From a checkpoint of a small waveform VQ-VAE.
Model: waveform 16khz input, encoder arch transformer, encoder norm layernorm, encoder activation geglu, encoder layers 8, encoder width 192, decoder norm groupnorm, decoder activation relu, decoder widths [16, 32, 64, 128, 128, 128].
Training: nadamw at rate 0.0014, 6200 steps.
Data: trained on two synthetic voices taking turns or overlapping, over music, noise or silence, 26041 training examples, 15.2 epochs.
Rows from block 4 of the decoder of a small waveform VQ-VAE, named by matrix and row number. Rows with one number belong to one channel. Each number is 128 + 24 x the weight over its row's rms, rounded and kept within 0 to 255. All counts start at 0. Numbers have three digits each. After the name is the row's rms in percent of the matrix's.
After each channel's rows are labels from the 100 clips, of 14976, where the channel reaches its highest value: "strongest on" is what is common among them; "peak on" is the class under the peak. Only what is clearly more common there than usual is listed. The data: two synthetic voices taking turns or overlapping, over music, noise or silence.
# convs0: first width-7 conv, dilation 9 (decoder.decb.0.2.convs.0.weight, 128x128x7, each kernel summed), inputs 64-127
# convs1: second width-7 conv (decoder.decb.0.2.convs.1.weight, 128x128x7, transposed, each kernel summed), outputs 64-127

convs0.88 091:147118133140118137119042115128156116114095159131076120090113144118126132144150149062068123158122125142094117093144103124116113112128115107130110129173109161114116107104097132099129108112108110
convs1.88 065:106154154144132112151129114167154131125130108136080125116152126166113138131148160179162108173119121160120139119200102138125144122120138100121127126188112193134111135056154130109127084111126153
strongest on: background: none
peak on: no speech

convs0.28 081:134126105142094129137106138155133102130130080093118162131092133130116172122124141118163118115151067153119149137112110118122108119150173097111118128138166144145102160104120108155168090107141134
convs1.28 029:140086110133115127116215188146112130146135115113085127102133148127144135124130093162136117071133158107131121141118127112148231141149115154113126137135123164124129114152108128107124125128144101
strongest on: background: none; second voice: none
peak on: no speech

convs0.26 084:146104130156137144150130145126103141126127134131129156090110137135159119129116101158119114113140126126162124116135142146126094142110121123124157130135149128127128113150108119118170126129144125
convs1.26 049:130114107133132134112093134110111126147139143125129135153114140086130133128145095127115183091113198070144109161095156126156187148148085186131127145121112127121171104204099126108105187142144102
strongest on: second voice: none
peak on: no speech

convs0.59 099:131123117126133131123076115131133139120133110094109104091112125152125114139130117102088106091103112099135113099120139104136135113163080144139118131113095105124126118148092130119112117114102093
convs1.59 037:110112143138123119135113133121147132130132144126138132111105131096131101130128150130127163184141158168126144093166109113115116122102153097142158133148139130131106160107159117119146101135136139
strongest on: background: none
peak on: no speech

convs0.77 185:135128128138136139115101160154170133129126108117121107095127149145136158134152145119123112100096150111138111139154142126155160145170110157146151176148123176145136124150104159138096122136122098
convs1.77 204:112164161117140121144083084127155142125105125165153123151135109145115126136150151097131142186115137162113141109174102119120110107099161092165141114149143144142136143079178148134114120124124154
strongest on: background: none; second voice: none
peak on: no speech

convs0.39 101:132129103132115108129068111104139130131141122094095095145105121121101123131132127090158124099061074124092126136137076088125120127160133097131145171121130101122127146077150120157101144143111099
convs1.39 054:134110111123123127116141166140122127148148120101074132118138146121133130137134081186138130053124101137123156126141110175118106151116125113084151125146137123133110150092114124120132107115112114
strongest on: background: none; clipping
peak on: no speech

convs0.15 064:144127116164076107107083154130117106130126132104146142143081138089151133116135127091092135095130086135112148135090083146114096144143159082146146144133182143133130147091144126149150128133105108
convs1.15 027:116189139117108131121086126138128146131107134167149118150129123141120130113158152101122161188123142154091140089142111114110118100121180112151175141145130145142160149079147153156096124121121157
strongest on: background: none; second voice: none
peak on: no speech

convs0.127 103:129127132121128159138094111123138151121123130113160116112143105115148100142106065114071096088138111107143122047115140119119111107148115127113133128109147111148115137150115137135136131108102104
convs1.127 039:128053153125122118133175138091123124129132148117120136119108128081115143127096114117123098164157183126162118135142165085156168139144102170140101136131113122131145121186128125091134153162139149
strongest on: second voice: none; background: everyday noise; electric buzz
peak on: no speech